Rows from block 7 of a small CTC image transcriber, named by matrix and row number. Rows with one number belong to one channel. Each number is 500 + 40 x the weight over its row's rms, rounded and kept within 0 to 999. All counts start at 0. Numbers have three digits each.
After each channel's rows are labels from the 100 images, of 14976, where the channel reaches its highest value: "responds to" is what is common among them. Only what is clearly more common there than usual is listed. The data: short English words printed on busy colour backdrops.
# c3: 3x3 conv (model.blocks.7.c3.weight, 128x128x3x3, each kernel summed), inputs 0-127
# c1: pointwise conv (model.blocks.7.c1.weight, 128x128x1x1), inputs 0-127

c3.87:490546498430426497464519524500462525491446463389475511452517428526589461430463509482496501494547490567444478475485555467595499460523433489519437565428538467553486459478474500551469468552512391559507534486509487525478469466521444473544488467501469539417524492501506565503504523438498483471472463458527591514489436486524523507480486427505519576475512503500467484463496459541498507491496
c1.87:504536480462494527544511443512457523460435531452518493449496396507529505521518477452525498509529462475482470453543552439505502495520477463475471531431528474571561471456543501474509504521448446532549532555441532599498466477548447546475499428520587467547547510522462483509517462510466410482456513506488478549514514595544472463454522428508512527514480515452439475578489517602535467522528
responds to: the letter a; capitals; white ink

c3.91:474516553496500500483548506465440537607478465499451565427528436547508496473451538494592471511474506554471457479517571465528496559548505521508511497514573557554510526487476497552479430524540504520587472513493555492497526513381477484509481479459512435534503545456521502540518416499459506512554567500523476574544507489582477413485464509523575526516463464495500529529491466544497482528549
c1.91:449558501496500511511568506452516541517501442495453480507486557480545467505530515550515539499480512492492529449430491502515532511508509538459532472547520528475461494486552554564480479523620467526532436523531477499480561503394508531500524487567526525489431535470446478601492438478456472552461528491464542499525464522578427384459512502520550452545429481488530514456484486589518536543491
responds to: capitals; the letter n; the letter w; the letter m

c3.67:497478500529458431506495442535527480476493487531467414542528473478447560516538560438482484465426502458462482473443494429523464559500432442503474459572422470514489475392488516605515459460510537493537486456444503480498544442427520493572575487519496526524576523487473455495538521509491531500435511489478494462459511442433519525489453475517506529451512466480471551462459456498555450522457
c1.67:522490419481455479453477489494569484448499523526536510539525444486583587522555555459490469502463518478517443496430564512564517482516479436505501431551429484533533458435469462556484491471512515444476485415514554485497491464486512510582502517508498552525571554495516519491519557507575521427494493485576530549486500465474486531466545442529556532442505453490526542513434510592512520523441
responds to: the letter a; capitals; yellow ink

c3.26:502562544474464459496480436491510550448476503479494487477541522504442453498464458499422495509460501545519473490498529483508537487540515521526496547447532488480504449516439456551559501434589464460539585575479498526403458414510422490478450509520472534535536560498528452523455471548505429534521517500527493487541525545585480434458503570487467587540486486563473481570508474524566466485524
c1.26:476460545448543478517457468466480491460485505601467492519522559520484471498472363495497494450507525523553429535486446469547483452543512516585515502513508516529541490563396495486512450498512477506527477529508519486459441433521469425555472530461545546443527585488527435526489439495559496511487496550523503484600510555518524526487528483499489570540514461524460550582527454462488463490501
responds to: the letter a; yellow ink

c3.78:490505509447458479560497451482548503500460410553505513445499464506452456466562508458505457473534478544483460533496504556461514535489445501463432516484530493479522487462476493552606507497446506500562512466554432442529481466420522507425343443529487494474466537494493480514521553472525430531462435446488505494467527483434531511560512426469490536478514499513455504424501548479526484450500
c1.78:534513512530510488562512442488601491547461396438519466529500507529450494503566505506467500424514440512480478519509462554465565520529471448450474495528457487459539476478493553494592500487530524439593443536516473454408486484498546518485409512441522568506469520532525499528485602459515430491423477474534505500498526546545553520490516466432520537510483473459521457499485538546461474495480
responds to: the letter t; yellow ink

c3.59:572532518524485477458496527560475503451442440456508533496441449501457441500504463418511479505589462447550478482476476526503482598465483563470512517470534486373516474593442501477494500471458549434501466464434490494542483564557485435457543467486485500525488444493514497482484486492397526480554526488441464508504527481510488455548473463547488554512422515505463530458513502500481460573492
c1.59:563492555526508433442467497607471470468446498459509475507471590464433492524423436464529494549527461472476542486500437483459516513470454489495527496464526499428565467525503470445408452559491490530488473452430485438538476575477507465494540451437570519499479491441498414447503545458486501539483519514485445411506462509466447471512458480530505505473477526461476529501417476512497512534490
responds to: the letter t; the letter w

c3.29:472478527528510531522464485479431535523532506490425491502474475540549439518483447553547409495424513461537424498498525605509543455520548483512559493472435545532491508495477464517479457539509466436536493472518520563415475498345475553508473499518514469491481514447473430456464492472550497508403489473471542504521553489561536461471469470485581505533484497526492510482493478459514503573496
c1.29:497508455559464541533513515436504515494491500486478517484447446496521408509512540456593380477403498466526434411527527497510450560514514528505522531484560544554527468513466537583477483517573520441475488470548465469464487525492530543489495527484517529546508417505497480428506507486529470493497459481495501544534497469565495480493524474534538541494487416472453550509525460426578550555566
responds to: capitals; the letter k; the letter c

c3.103:497510557488556467520546554514551495465480516552518488507537502501496492483451550475533485491529497491469516520453405517498474482501486469505494457509534511471489500541392505509498470507469486533500445507510506582530522472514460483441530508563541520420507476463450517394440553466488477531511511510513449556535339458597455492466420457474463559564484517498512469430448504448505552466508
c1.103:475500456441531401500526509500556514524478470540519427468450430540507511486463569548569524584509512486467535533484494422474463499483521448502536518490496543449565542496561527477448482540480465506473485485510517537473552530451506488463483571471517481505464536468447507422558572541520452545529485573459489527510357507613525462526489520495446498546507499524486448496474475461493522507462
responds to: the letter t; the letter p; yellow ink

c3.23:459501484470502473505479553508448531511471449434472532554513540474580473480468507484521503507510464467625526483477530410447475510524469501455571506543417472441466452503511405542468573492516432507478449516480504468524388454468487464471512495471465500505486465478427496589533442545486409519502470477468472502514509436455438488530477486452525515452512540477524492459457535483481452459476
c1.23:489512472429442458522438460474508458523500432493507524538492488483513461453506454507503524500494510526506450481496515478523512558499581465466534451497410391495439506514520435564496555526557477482476493474515536521555451502565478566484439515491480503515529515469484448545516472518409498395446459552465453413450522435470424468460470428483478532518472538430483554486499459473515472475464
responds to: capitals; the letter a; yellow ink

c3.88:501505479474540509545433396528513453434449496418522574527536475482579508496469524511517491512437541547485477408504501458523537444482553512442455458525537554477507492460474479495461521507462518451490505543547485445394455444431516496569535447484486477488555487492468491490443488484518475524455489490521585533461469491568498551509513478542470487452514549515515436594514489539447433531515
c1.88:483514475489486463526479441498509522478480515428540478463538476478524507510485508512484425509484531578560526501424553453510518446478539571449469476568535515517508452468487480469492475490472506463486461569466491505443486437487530485513521452536504388450487466517493376477426479489486455493579480478516578567485434486552490522538526484493525460501456520501527465527439566581427407479512
responds to: capitals; the letter n